Weights of a small image classifier: arch squeezenet, trained on small renderings of single solids in any pose.
Rows from block 3, named by matrix and row number. Rows with one number belong to one channel. Each number is 128 + 32 x the weight over its row's rms, rounded and kept within 0 to 255. All counts start at 0. Numbers have three digits each. After the name is the row's rms in percent of the matrix's.
# sq0: squeeze pointwise conv (model.blocks.3.sq.0.weight, 64x128x1x1), inputs 0-127
# e10: expand pointwise conv (model.blocks.3.e1.0.weight, 128x64x1x1, transposed), outputs 0-127
# e30: expand 3x3 conv (model.blocks.3.e3.0.weight, 128x64x3x3, transposed), outputs 0-10, a 3x3 kernel for each
sq0.9 103:135042136142181156197088112128149132099124122151120144106116098176142082079157150112099145127146110162152104093078129112140114068184139156111145108203129108140101200117089107146126109180125139185177142093161089136085106129140114126113147127147149118168175096113113125162162120152152140133123081152130106165129114121132124111015145117151102068148151142117104151113177111094167071045170
sq0.10 103:137157131100120126171133132099132079162159105130131121127086137070111172125141080156147194136151121119110121204139110124118186144106134154183109145068085116170121130156071116091095134119128141123208098153148119120102114119106115158156037160111116108153124250139150142081121109099149137116106089182129105109107120173126075107106117120099122210153167125149176171112105120083170140156092
sq0.11 101:111115131136143185175137117113083162147153093147126173163127138057086105132134154103116140147110134061127132149138139137100104125066166159133136061173151117133138150142191170092161113143127098118148122114169152107150115049091106135142102147094132127139142153057099123067137122104131090139108170096127111128160070106106127140154170135143050170157118113017169180114197146166109159085153
sq0.12 095:156091127179124127129095141123178155124152123082122118127159134141118133165154131155151108156128074146149124069128085143114145110149089132165172128124145124137143131169142159167116129084128087101108149032138127112132122154114114111169105171090127170251116099134159177063116119120094135108140096134084109125115116155164105055098105147099100113154247144093112105152088165078115103161186
sq0.13 102:105138118144099144111135063163156152139110056087116123081090097134048133099096118160047099102086088156175096194127171129124122161234105194154116146209132100115120122097131093101104111132088121171113128115156147146103115168167147090144141124160145120151109131164111161132075123131130143123152092153151118111138187099092118150103168126185157105096134123165188130096133074143146100095130
sq0.14 100:112160200075145164136153153185201125166149110100128119106139143138118077113113173158115136125108154151108085105144122121137120113126166087143148143097121144151113110195096089107109119068132138119159125138138169120129072179110125148136125110155118220126140138191148083148098065095119121126129108092114127068107109101108122147152078106121131131156115067193157097110165167091065222132056
sq0.15 085:108134139139164103066140199130115110122131159119126147113085125166146119141167154112089056160121129181065129132138114115118180099103225099142156063181094106075117170098131170158133136092143126089147111154090112127125150150158161204109095158124164173124120216131097101086153141131180192133076164148141175132148130116091099125125100139116096111196121099109157151091143125153095138111091
sq0.16 100:149103098127103119100178123123093162106129233115098110125086130075103109088132125132128128141139122081162181051181142091126121104121110138165120102106065140113151115145121128095114189123064125133140136172180112134132139182148172170129162188168111126146168119205118091122046143146143076109165122132170085053146149163141099137128123132144124145086107123137089163072097099159111147178112
sq0.17 099:191141101155139138153097131136092117174142137088117116166173196156124103161082130089156096102123158092089182117168155088176133168103134095102144181083156115119100127103083151107102118117089137067124162156180193132147104130084143119178126143080091101105151149060119113105134142157050124137127164076099145140118090076156172125183171119204181161149134122084134113105146120083113144094121
sq0.18 090:111142138153105107141104166186127113119163089175129111157138204160151134103106132100161103111104120107181106130163136157178070138058187142154082155104057162107140075125145134055165157159086127063121103151188152122107149082148117110131136149124116146139109164111121143110121085103107072096057185129153090163147153134159106146148065067118123154179081123100122148137137145087166161084114
sq0.19 093:114157144165108088095145143158181005095111120163129180164112137119174132131131127116075101097103137088055141117161173148126089132159103117138111133110114144162143143095083158097144137044105104115115089144122059186180163148142152160149095149139093164176161135109117091123139134159108141114131125168184095108164116096066123134150082094181120121135107134133108096103150108073171130198140
sq0.20 101:139128106157114103125111104109104152146112111125120072113132106177123156114049118137085117157133162112138173175099106107115096082178165202133113141126110110118100060130145167110142142147075159115111121121135135138126122147115094150157174124114214133157166068110088151119134155134161044142079114116103061125163155138159147129147149164079146118140157199134093082201052143091170084172154
sq0.21 091:112091129140207133120118176156116194161175093131088121110123140132131103158122119126163102068131152081104211107182135171154115165146085093099155124156095120119205110180145158133153136105137129083118091091097054067137148131131135126129102187115170153103114113122102109166110118088112165110121148114144152196160126084112153092149047106079168130141152124168127078109102147148189159102102
sq0.22 093:151137135111091099100127111121138107132138149090131099082204138077182155171080128159080122143094092158131139089129149153130121055184163136134123128133088130167138150130160098143126154135110137140104116170045102139128160133160154147075106142127144093059203083102051161169135148130162121117108134132170086166115151130065132161174157080132172103114110214134075138148072130098153118088131
sq0.23 085:136136139110078141149149183124180151143093142064139153130141119085145134128166148124141157177124138141104138139106131138108149102118149128115131102168128165148103173172183156147135116161176134135128075126154091068175123143113094078090141101093145125095174173146149043143124000070120145065140171119105128080051121128136074098127094078139103158166108127122073133159108156083121151132118
sq0.24 115:087089145105136107143132115122145123181115088144112126119049124148125142160105157116089098150102188127155119147126123127082128000128108215129093110136087165185088179164132143156160144141090111177106131081132143152145111121105134121125142091144148175173168138073113119139128117110166113159060119132147142153175156109151148159145131145184144094133126149142092122084097131111160049053175
sq0.25 097:174114102165135136156125110101123114087176166151134153148200147165128133127111108121190111160097129106122098130143133110126103122147154119167050135157142089066125089092102083111089165119121108118113147098122116152103159069151103137113072138105102095139139212125076154119116142081151140130177115113131085164119108117132112111020150146083112124247133166091142189110141178118141137174132
sq0.26 102:103106109126126090154116124138138176182122111124100161149191126148190137119085119103094105151117186142128143059098130231150118093124169062127073104099149125098061145170086193096120104112111139109113160111136127173140105110126109140157126097122103065127095126107104159080109134130115110165138101097143130151107096196151126127101149180168191078139138190140143193102091126086175149165149
sq0.27 102:134188161158144140132081119094107158063140144081097094146085129120057125177087132185114092140117129087122182105148134136133135182114050079093123162088156099104177106114095141148103199070143136127179135143121136130156158144155114135127102104109155148104109126131107133167116113118146121156070160149060063125137181142184147146101173119128136130080150141105138094148165231137101110091162
sq0.28 104:157078089079122186153143150187108104129129107161080148110167150069145098143068148114114127095133142106141096119121169103141132134129064114119118139122144085109156120133179071139112137131212197075113186119132121128130149141153108155108075130132125173146187149085130205094112103151170127166107088179144158130143084176159116146160137158176096102085139117055188126154129056127134124142109
sq0.29 103:104137118113091135121129129110130117172161122089066107163090112101109154144104130118067169163142155087113116129118121123100074198125170150157143130162155135099090085152133149106179103104172126076093145159137165100159133126142087125119218134090161129076137112134186063126132129177129089198096127162100158099126166124146157104185140149121116210163123120122167106152110092081119091205063
sq0.30 105:165124151111109104122126118095194095096090146127125146132120142070126077177133112148125141123139138145173158128194103126148113156116154169106143115098125163157129142163142084105086132069108132206139090093140159067146129123126185072110106140182081171114079166112161119113077109121168113126107167141135161125088066140151147166171133113118110114148104104116148176000090136196161107128094
sq0.31 087:099138151172143109041120122135089103037189126126105113114090158158119090102105150112138145134098139089132097118115146119127116122158137155131115162092131127094129119112052136111158151071085123157169201139089129151076136153206139167113109140169160142153090119135102157144180210142135133147113064180100156158189164136136142158076128160099154116109139093184135135117158089110094169069102
sq0.32 102:115150133118158144146134088094080189182137137074141105127102132129146079132182185149191124142105123124061103131132124139113208128099084086139110119131178130099169097182091132122125116132153131085178123149154193161169114085120134152194139078096123163087140099190159081185173109107140132125199123174115125138106118121104166117153103128072112123075124170110119105062135114131068107112097
sq0.33 100:148088134127138122126122105099128141078152152103138113107159120085125115117130071136134252114120104134134100097095124079165137163132127061110132143100151096147137121053054105086081108178151132143169142119152139119060107132155139169148111112156100121133111134160132140138091169128165082126133079180141142082139117116108140155080161131150126215150121080125116112121129138135231128219137
sq0.34 102:141180166153108163138107114201100088135142078123103120140165118140154102154136099158224131125111150095128092077146113140123120105118130104206118153129126096162118103137105094102153114131114131159164170135081088173134094140131130078149200081132096117171128142057111122078111112104181101144207166139134107115140167127081164129126093142115150068068106152104156126166086051080164134128161
sq0.35 104:143132155127096140159095180090090046154127137132094112103096127121146113132123130149131164170105163002161103140117113140155114163134150183098131135099190177146139056101138142122133085086121088129127126166199104122146151105185129162099076125105142088093129135119089152165159165116140116136178146129129129196145112181155105165087137155102121130161159112069129056135083118136155182112097
sq0.36 097:128111129117154117175148105131136140110158084159156115181153112200162135128192111119098103150104100097155109156103108049163138086197154015122159125146135126136087114093134172117113130180062095143124162138207218143070088097095125144171142196120094119098119099149100118159087120141138069137146103084107105111122132118112128136111150124180159131135121127121117097098104139150141113069134
sq0.37 101:136129137148123140160150107112119121114120178140141115113121129155119120058127120116149133136111158096111083123119126144149065175165131116194111099166121075071212173020121121109101116171103122133168122172149122151047138152138107162176147089095177186166103172179192131126135107144071100162113084104133144113152114103118124117112113109160102137107135140146085122136149070080208155091094
sq0.38 111:128161156118127118223163173083131044133142119107144104137128121129128110151137127089135108087134132114137096178135127118101142085149132107125108076119109155160106108152074110198136100163163162135112134102165132148129128171111152122149153093071111088188116106149126130065137118149189125185146130099093235110105088146141111093132191156161132115161198121079081121089111072101118100150183
sq0.39 100:127114111151080132079166170143185084115133140220159124129083158143116142117162120153156092180112134117155107152126147127103153148127191083092160147051179126125086162138075132111112154153148163111142134102153157098135151085128121116145121117161094154076126110103114122114121123052173144084165134089142177131112114131165104146175111133113151097060138089134118183222060174106100169085125
sq0.40 089:110105155145119149143140145117154120241107143162109186131152143101157146130144138134142164182127094143125131156150137117142154145129134173130107120125093104149164161144175116148118118149123131110146078124128119126138078115073077121120157126069107121075116142158166029150090075107149073054106121095145120083073133108099099103151074062120129148134088126121113172162147247160104120151156
sq0.41 103:143084115104097139093143090134162080144139130180116082164125093155162186108111083132171131158153074122113097102146115127137103126133119087071109186096142140139145108124165148138159140141119086123119070125147120151190151162113096148128097150105092141064081068114130187133096141144092089085147181175165183193153209103125085142163138136128193174135129084159107071081113145126108102179131
sq0.42 108:142141149187112116150101126111095159123105116091097111070137166138162092102093137138149110127099071125111140108114149144106143127137107180179137161119197150116092102102077130126140136099100118112151093157118157139114108149135088119141141178109087125205166218111115095178128090126112106162204050129204170140132111055085161116150132105119092101116123112129190099115126171094204090092153
sq0.43 109:125153161106121143147122129116108055091113160141137122111184136150126105082121168105146109136175128148120116151108198127109149114116150133102148091037049131141149103135144143182128143142178103102138108084093079117146146135168108175099116127171120122087177087213191054099120118120146124120118100151135166135118087110174064160092057123112123157129207121141102148139128217129138142121134
sq0.44 109:125124148110145117092109102110131082076127130142121117209135135162161142083177120159135127132191084102169091129140170177161094110126140079165085135124102104088191095144135152087086115120081163152069130096128153160100130160092159084152183135146129135093157109165103105091187179225131145160110122070109160112142105076102085183165144137083174086196132124133113093131129133097117125131119
sq0.45 093:116113155193137164107050128149122089159159151146140172124132157083184199137113137124121105130115127128190099104137099114094095050210107124165122119094194143131107133180154108121156122101123157143186109168140175079163118107143129137102231161109152159116149084082137116093080103128159127119102160127162118114088112120160164138145083126120113133145100074171136138180130118147091114128057
e10.9 121:075069151105140168065155164159155161161168156180158185089149143107130117123144101149097157173123096140141103168142171108116095106126154163145115090148130133115153175135108111130163123193182154115176137137097150056088128174176066085143073081180048137172103092167170139143150187109130123134104122119116086140114133120166097086204098104134138135100125159146128115107180162143154134123150
e10.10 098:135156130124141155103097161097128154184091087112187130148166165096151161108117139119077121151159046115112130176138134136149154139094167096114134147152068128204117169076140097148135157186115144131123138147101143129163122112154119112122135122122099159180094139129064137143069104145036076081176174130084107052107072128090188122138150089111111156116140088120096164100106079167130166099122
e10.11 100:162126161102163088141094191157099129095177128140139116164103163108132168140134144122164119151161124148122093146201104094156148095126128167187207108133153117147148135153092191168102181097198171138154150140100178138146092136053088199116074102141133101154093174128059121139123127089133133114180112188135156154193115123124134162121124135089150087147072149138111179120099107101156117160137
e10.12 101:135077172180173124100108157115086088103124125037128102123137107112161185079144100159068129100152118085156117135108048233127076133161091119123146107151069110113118136133152109133138115159115116147102082150159157115129083118103150171058107126151114161119099115122124097194075121169090144067117145082069085113131124108124073186149156157121116135105095112143145138135110172103135102124100
e10.13 100:108082107111092216175134119153178132141156094183154108106153161169121132195142116112178085122105089194123110141137148084091080112132111114147157113142130085157096051130153104122116139084131086175163101119125130101120149130118149098131107044167079115102178105173079194067130164146153108169146119102146173152102110093125144118192119129129119109136118152203130126085081139110160129163135
e10.14 091:121103184109160141170119127125109140139138072137091082085186137111173104142096139115100140146165087138149157132163124165125145158174072126126119150167104121135084145151065090111149152122117092101108103144100130110109108161128107121134162177093111161115155140125110115100171129156209151136168129133158056137092107148134179211118126134110125186103168209140069216119107111181109191104078
e10.15 100:120157159143159147073176084151109147163095088143132172119169143121125136132178129163172136131146141099160160099143145106156187100180146059164090105112183184138193128108123132132133173192170135154131154183158119101178110089176176126186149096124173165099084074084149121142166183141106137108099149134157129105085142148135154150139074123123135117107152083123120112130102145145157043201130
e10.16 087:103134086157103115128169106139122117083080139098121133146111154100111178106094176047088151126170115144123147144143174034148083153144193158104184122062146166153123155115095127145105124153107068078117120167157080121158148125128121128102157139134185083110117139116127099104109130117161157146099094143165173178174137133086097090138045122155171133116117116137181105140112216133118111133066
e10.17 093:127113114152139171109168119110117138189180097158108115124148079107206094101146131134083140080152124135142070177108091118134126110132151203059073153163116135105123149155064163073120106114146098090151092179115125156063092107140101157071157148111102095129138117117175114111117147142100173095104114124152160136156057070191135164077090176159105130114135146102094176160091118119084099133141
e10.18 096:160164067148152060130123097160131153131139097166182119134111115163094117124083118103126187149152114113148149174123056072114179151072172063135144157137106108113151122108087058138107127120161096081117080084178145144132132211125105168133121103153085122108115189071106141176104130122082097164129114110155130130116146097181110119080121069164132126136175134120120129120140064155098191150100
e10.19 096:165129133051165158087156145120165131150097116103098090186150129119129106127048118071081140149089132162108082085148062142121078087107116065089084082133140112155167080130135088126151110140089080132125167136204127140092106098094146152166167112104223132115148075128126110122104088131162103115141104068153121123159115140132134141147160133167175109114107116157082097135155079184100153149119
e10.20 104:124067097118105117083094149153106124080093101186146124090204107107123120131136123153082169125168181116165110154106076151073127148123106182086122087092092121080119040110092084133153098170158170078085179085117177121085105125116105119141116107139127111069158155089119159092153130133092096119112115149109148144150135155123096074131146153099111134115097161160161082169187157092180078104108
e10.21 098:091184128150148135121141075123153133094134096132129162082130122178092113139137148132123126096128186117130096145083149076170164201078135113109127140150166105139137105132208119178174162169174122119074146174148144116155099140169135040130071153108090119151164081085091139115135138129139144111142078157140073071113145162123097094115134072157093191050107081112130082136135160126131109134075
e10.22 096:127129148099076157204099063134127120124092101080082115180081153180167134186096130126158142084077119093119123051122101071186078143110150074132076112076147114132115129172128148078153135157131153111122139101140137112139107093140180156169098086092109143181156129101080130087091086124088126113142133103092131128162170162121098106142074087132104141096172176133120147117126136158087143154059
e10.23 107:142153192137135137106076151083111102187124180137112153166085166131130156134140143189180162111144129126000156148104158143135110132153129129093133146140151104125172110151164151124169135115130102133174131149123149157140106099173138146127176158141136153155129130104172133131115163124162200176208153113138129037180162160128156116125151151132091145180149096045090139099133144143090124158131
e10.24 104:147161189093107137175143108152133127133073162108168079160096111116152146126083065081144142049120146120106122150180131158103112085166115133177134135123099181133147128160126093163102149205195107115113151119147118136164072086114116084120133090083171097135123085099100097145206114133142126127139143138111082067131131088087114082180162132108156206135103151174125182109132075112093142133108
e10.25 101:170085089070130155110153110134150152139191137157063128131169118118125179166141098145174199145203110082143148087104114074092071139102171129144140130067114132150156128044055158169125114098078133108177113133164121125052162110136105124147156162109081129105103134178179166159117157129153128146116112128110121136116170138130147141085120109117088120137125091131165092163215129122156107103122
e10.26 101:106168069129134082106135105131135184104115124074130113173126118134141186096118118087095146140086142158121094090131075144109185125114159120122084127147103060160188152136129112081098122190136123131103110151131092084143142049087114200082128201113156134087154152132120128155163045120135141153103143102107149110159186129103102130062088118147114124048117158105107148156172143135080089104149
e10.27 099:190096117105135114110153104143132129164158149119189164160162123129171155150096155131100080111146125147141172115112089142166148116131095117093118145186138137151120146126142150127143197112124148103085148123119157093076133165101086112100138151136126122105147090115074112178137196192152181096124115122096144164156192000196161123133117115105132137129022136173182144143144137114160124142115
e10.28 105:108111099149111135148180161117104116160095139148099147187106117110115125087178055073082134071168137120073101117119151124113127064138141137115158139082163119184103103132141128073146143089087133128088124131128103106188136128103111175147107107123165078213131148173132172173072104145097161155066132153116155135187102164138128127118158147193155102154103135133106099034123111139095172087159
e10.29 089:165119155119110127161096161075147115140056133109128155150158153126136114163137128140203112154180144107153135120158164091113089189165203082118120139126113088125122118124071126089069160087082118095076097177140122132086146093088176103104104127147163073155140145104095071043121076121172125072148168197134122112158091161099147097110106146076127131144111079129103109120144136122156095118180
e10.30 092:143128178128069151206133060135137147126132191117118198159139165092133099175174122131132116094092098151111099140118160187147098189150134116078137096068117132137135135113108191128148140070103115148158099124163110202104115144161160152108060120081072141064145091097093125159169120155118164091164131062103104133129138180112109157127107151133140177121105094153203153154132131120106125117105
e10.31 108:145140192181120103124131170099130168153095120119133153125103148128082126165117137184097115107146138128036126163162173183102149141239157130167124138121126180131156145125132165121088136129142219179147178120163153155135078129107135148122105158174124175125100153131092113090099127114202142150072140102120149097168090148147198120115133091109117105176093070093098173096115148115142114133116
e10.32 090:084085118128115161113157140127143091075146131181159126121117186125135121131106163101115034171102128098145131146053145063169202128164133155147146147167103143143111132102145130122173076110153122089092086119134167072079112067131148075182110123129137078132183076093104160135097136137149147152140114152098099107103063108144076179160069123080107133092144107104126155154085155110112156163152
e10.33 116:141083161140117164106135156014097125110130146119093152157104120146162092138148126133114132129103126161130110085047164155116147139117107101145095105108135106095099138132173152160111122150153150139118224136105120123158216139187112123137255104024173149111134120120152133143094159161103136173101139135131167154131152138133121109148124186113084128160108064142144127149101120133129152108113
e10.34 088:180092119104146125105103150141127057130197134072133113113088093099192128137143134126127151118154140118121107157083104090142154102103109136200093120139118087162156118143092172136096073153159097145111099138113135194144148202166124147164126125074110181128110085132159155077092098116089099110118212085176127118124124120138180081080141138114197106094190133138168128149132072149086136165102
e10.35 089:161111130085099070143118134157148142106159157147083086139038133150082129156131111163179136083205095095084118169122129134084163082138167103100174164093075095143115142164090124118150131129083203113111154112140147120106133115151133111113105155104115154137187087069172083158082114150064113163068108161126106103117121127107102149130137183084127172103085152100145095144115095115108090198130
e10.36 111:147138143142121028129121113173139146084167162156137126104147122097128115179081104114137203139141106163125097087097089138095167105096186169145118139155097093118088152073105078120138106084161122110181080142083079118126240146140090166084126125144114139095115128154189113104159124137147146159101093104092173195160092094128096102181155185129145129168132134110113118118169132101138105155126
e10.37 108:062161086161080093066132119141143118117151110129077146110116090115123135099175122169082136170196178175142150176114139179160176155169161136126164120074155127132128119125137175158156121125103134142141101118127102172119166149172116125203167126151136089177156158223176151148163122102107111124158166151150109197095147149131145106112087170149084064099126131062133119145078120138117105094149
e10.38 088:092133150147169135180143160138114098046139153137130115120137131057106142128215084157175116174058111166135075114129106109117127108130076096131128110127136127102134155051121098131063128113138156129127103071110141053159133119104156172161130183165137202125073110168168118131124123133153213117153197124132107111113151109077154128148154129113150125130109121146123159093112087042123118133122
e10.39 088:151173120177138122129145069119157133123173151120152079129106101082145156083123164101131152139150201176153175115125120108122108112078131160102137117152202120110105074087122068147166070071100139100142108094108109159172167132115159115132160077129166131080128148153121133060156101144121093083141105173130129163158060175171119139125175188151143089191096141121191158079121129147151105122173
e10.40 109:149119181167121123130199176137103122142121125156138122179123141114144161129151151124169078128126183140034141123132152127152134127133125087117114183138196220147131176137119135159140134132118106147111105127167133134120167129129162145087126148148141131134109150082152119106105139149154203199039129138120114147183064079173211104120163124143154121176092138144138145188072132181145127150162
e10.41 091:139153140166158108131139086109145137113094136151131038114184120176161131157125158144068120113100193146129080144093136065127203122144135112128062148176142101149096117155112071107121057125146092102135118109120140100104149101126102109123157110058137176128138067072148060170112154177100135139105073174136138153101132158134070130123161140073138191143155164134071086139167127146136139158117
e10.42 107:146122094145062106133102130137137050110103063123179105109069094122186133175184113165169131039117167164142149124092135162112106158166154107169089168133130118068069152136146103169120141126117101090124091146103148148104147132095142065094116047088126077173115151111143166114177134142132140128122089177119131136092136109115125142188116139104058144123110138124152143114100172127143066085161
e10.43 106:104091077107126153123078106135084141111127127155140121103094216170126159117130144122136139126073151095137175118121182160090159148117096124096093185162102121082163137111075113184079124131046140150159177083087130163193154163096137169124112144124146075131149143129151078124100152093059077182202101172100118132100138124124064166128093153126149125139099155137139188115108093144130157112113
e10.44 097:099085063091146076189108084162154148190132141130105094126206050167102125111072074128152109161154110160123119108130181137143174133126119113185094132086119110114160133175098134154113110086135142181083158188123156102115112146122113132123142145129149176133128170168146162132122108093062140065125150127139060119079197143120156115111171168119152114082137191090130144146177137123126140140168
e10.45 102:084120119123026135093169156138150070147181130086193142108121083122161099089112143125151119165145127137157131135162164067147096094114121086136155141092101137186123096116133099113139160109143124087099092099087115173081140161173138133144170127100094162127084162211090052079146123170117126137081174133163103159105145169183066092147070162162117102144122129119150130142108164149142106115153
e30.9 101:094116118088131129113177114105120080088106088112176199138128118087119119122192165086121156059227125102084137143131122112184148141166137096152156118131155233175147155175128166140134086051135128164119167104105132169151126092118152146172143119152104128058093151105121094123185160152090102174192203114
e30.10 103:133156164105099134114086135120108134130140138093193162150116177128147145081119089109125076095080098135127146174164115155133092176123091118093078170181183147138084186126173154103165134096041110247153129198086216125143158134169126162136110073111131076131124117079104112155175091131126110157136167125
e30.11 102:114113100092209151084180099138144131119133117101124151117142141122145160135099144119135125119146154108174063141170155148120152138153131133122091122069136104127127097103104087158144123192138081121151160159112136120129088175140093090170173110100103210171186129135179135207098119136120106122127119130
e30.12 095:108120161105096165103174113081126121053107171164150157153116127073168078121130107117180194138057154142130123110126170131128113125151114110203146151154162105098119119149124124139145173136186105140164128145208154143101086166175159185140114183135142123092135142101077142158098175187156067126120110124
e30.13 106:084144187090166073105132164151156175189151090138065095113111149086067103106206147152168083145173160156132100097134165103147109105132186140147144142118122051132131113142113081127155084134123171120146164042114108091147077150127147096090145142104053143152119149165146149122136113119179138084138142121
e30.14 094:127067096101092131163127094147190157123129112105136115102096055124141074086114136152145089148143128098077108141146094094134141035130141193169154116116150112126119126176160137090150194145120139101142155091114083056111110144094115107145166121163124121130089147126174089139135059096071119102183104073
e30.15 103:148117092153083137150131131150097096096127123098138138113081107062173124118125160110208102145145156171147113112141135129115140107107102123121142111140087104110197173141092129145115160097112137155204152096184154165102105174128099112121148110085112129149105084121118133149098153131087130190058088131
e30.16 098:134127151139164133060093148159133109199179216156139124164179149167068130175139147120114125159101072114069132157119156163107158105092122079135144140179192131126162181137153150138145166126152152076113143112156092115112111159159043096122121154087150133145146109101147131155104066088181086159157139149
e30.17 092:144085137094083126139169097092114123072139098113146158169127084097136168084204130195189174198074124138126169123165145108014144115142131105146143099048155123118163093041099094177138123105183109131167116087149093109149146108140084183089163142151132147139096101154152089156084087109118146084114106143
e30.18 099:142144135132193115101080081109112146134116145117101134182128159092046147145177129173130128120140140124126150098103141093147127107115130131097113138107081186167144125053072048181127106168154117142104136162138139122110169073105139060180156135121089124111127111135091134111153126079158163118150146093
e30.19 100:130133112117149088113089141119103138155137118124078123154098150132039201097185168186148076161049093128134156178179149175111113127123197142124127142197127120144077136093126122153136109186181151161118154143150126123114080142104118122138081109151084126101161164101129124106116138154212118138128133130
e30.20 112:103131141149157160124124106175152088162115136155104127074124123084110141165152126108102098101187128128077128136056171139155098148169170093151133098102085111118128148131171112098123125138170213121000086131059134176157100167113150135139099163096153151158148158217113176166085131111129173085159120156
e30.21 097:164081154199061120147111116131128159082146150115117100158111133183127087143159122140167104152146104128115132065099173105113204097106179125136099115164121100132091115105077154169158135141186104162180151095200130069128063157189111150137143099117123132133130141162136099109107146148106161146136089192
e30.22 099:127177035165154126165068034176147125199079112139102098138117139102144121138143103124073083178139069120118136064072084092116137179102036107115112076155156141252139167104141130116159171122124088158095156134089061126160156092144141173121112166104127126128089157096138144158086118069153174140100143128
e30.23 107:090113164153118179121102137160164182164130133165111106075146092200142150126087130146152175119119111118138124131152091128156121152142121084152107148162132108144116115159139118188140119081042114168161124153156128176093108129148109123107175132135151121101158119079095093091103153111119163138133134113
e30.24 100:035177115100160102138078152116141162132100101132095075105181163172119143122155108158122062138173074106042149175136128180078091102117107143130095162092085130132109129148140103105098095167133110105126143140156167157137117081201136108133118157105171116168135132183152132137167116072117115104166132139
e30.25 107:110141101100107124136220154117131142140103110099113195155117112117098172089122155107148147105136130093093107130128089122106148154107095149175116134139136112144131130102065121150108160156209144184119198192081093137055137137153126086139127118116103065110120144156153179174140233228060067150130137134
e30.26 097:136148151120084067111065152068122085080154095146151182168139106180117091120120077125159169165122163168146151135064088134106109113065117117159168191115078176159104069123110129109158102171093138201181172172064176123123157134103175178143114124134088112093162069095226135196113017129133116154141181150
e30.27 101:061085144120092160136143094087076103087114095111164177130065111082167169067104127151141135166075136125170156105128104061092166116110160122227141116059100109048119086115092132171135119124135166128110142071116078118138079057112187097142146105124090128144128138123136076156148111086163135179182160102
e30.28 098:153145133091169150092095067207139052089078164166145114118135148169132103176139085157153146133107158139127123105184027142120115158144141115130097104155115152139189136074084085113114092212132093175147092153114158128121087161053076180045170124137142119157142088103114125110127182079093134104145102178
e30.29 099:100134095156188097109129126108102121115144114137097120138113106131118122086170162104145093091084087145104087137169170153156150116130088107104105124086164147130102112130146164116160172054078168157103160154118046095140134193176160100136179088197130163156156078154117136124140081080116142077149143135
e30.30 100:130170112112123100162150096098168141104149127124145107147140151112132155139156126153132141168144099155137096121073102122118155071081115110154184096150067098092120156133116080113162124147081091126128166112141121112097106122173114118107167102072135149124126069123164118154112091170134021166163087088
e30.31 097:089135120121136188181171165088099119180148220082140147100198130180138113105060151162158191080108142159215104167173136148073130098098168110129126116128169116091113114154138144117121101129108096157146109140109160120120106093162118111114102126084031113096123114107214153108113180120124125126133106161
e30.32 100:130148097129119135101078167087069119121099156135149180111138118102068136103166136122138119158185087152103079119129153146129113146092131129143121080093159122102165109130114083155151151111146095068170065124193142109117159166140115116103160135072131091122125110173079136146149147090120153186149117120
e30.33 102:138142123161112067160143086143117108099112125134115154113101059133110100143091091090099115113149075105134116109085134065131110114157112122149135203129163169121123103140048194138093114108090123060157125075149081112187146102076085185150134134166179144144100174137169121142129139128115116106145138219
e30.34 098:135146143114193139105104133157116125067171145099103093121133157116080186154066113167156189124107079147170098165102096177070148096136116195099155166097098179121096122111098121145130145188149132091104115162075104101097107139101180128123142137146134103127120102113144101175086072090165126060131189118
e30.35 099:147134160085180132117194110151091163113115141088195149104101141130121152109100168084139155053160169131077091148140107116087130117141079108142103122134134133106119120161165132108132107136122138185148102171097087061145086122101082169154135100122145123115148130112123069180157125132074163093128170180
e30.36 102:112104160168109162171174149145125121152100165113137120101155113128114160153141126065127149130149148107122103081135171183146059145117151141155112112119126118103113096141121150058161149139114109116095129102195097146132137052161167091096145198093156093150098130093114126119131136161119099142116122112
e30.37 099:109108146069130176157123155097158067146087078130164190145179127145114113121161125150123105128136139090134060100085108123149118118134144144177147150137042177053065135125143122105095074186153105099116170103143135101171122115130151133113138170128115138127123145163136037120127102155151082126115105079
e30.38 095:126138140129117111121117137073113118110119171077170149126169112171211099052111171139131111117038160165121110132144163106149160154159176161118193131120099115135118103109216175167091225103104153131134169144112113104124131206113096197119130110150101120133167113161217162164082099151101138123114175139
e30.39 101:113196097162161123175072139111105133116114140100140130082164127151139134106155124137158136145103130155134115164150131165154086125083098137174109153088094098077098141169153163094067082096159135114117095107090093128122150150089094116139110091135171107129102085113109116136145114139136155071119138140
e30.40 106:176136160095093137088146127185184120132137130127117095188157189110121132132116195117159074172150120168135149103124154078146095093134156154131088131155104087092090126124070176110088106174142124098122119129120129168179122175072137108135076144171183138128139135142168125089110159147157117152143116137
e30.41 100:149145106209198096071121093137149172094074107054101161145110157076112124168125168091219164168121099113118090157107109133135099159090095148126118135131137117143180102160169081143112121127120122120116111188108127126121050108133109139099140103097148164135095150099080157178171150115126070118137184116
e30.42 098:131111153114062107172180129155090099111127126055125145105087104129150087121195123117145172172125117118152069133122120102128120124088094172189152107128155129146125106126068044182113118157142102065117134106151089108161089138135136084125149058101220147173145130142132153130120189120137078156122068090
e30.43 104:145118135158100159116100108105135127137085162157103143141120101177098129100116088094194102110085068162138143142174105095160149112149106111170122099145178141174111126153056139169093117099096167151166090062145136151136104153167158091177086132167095116120116130083102127119173125133097175069127126147
e30.44 095:138104122129147153093127201136164093156129137143159091092118164152086102140121141111175120160108135123193190136170124163145103153162119094182125080138128086092145126130166167027072071181169106099105039134137128107166161178102151156111098143113127126162100135148201112073144145141130159102123162053
e30.45 097:170184113125109126101075120140153130149129140116145098120133156078153135143187104142176136140215155135129122098092093097192111146172078089155132115071118122142167103078137111067099107141114149071128105179112116131142144152080128177182121173203104109146114121129125148091133114108084199112158123110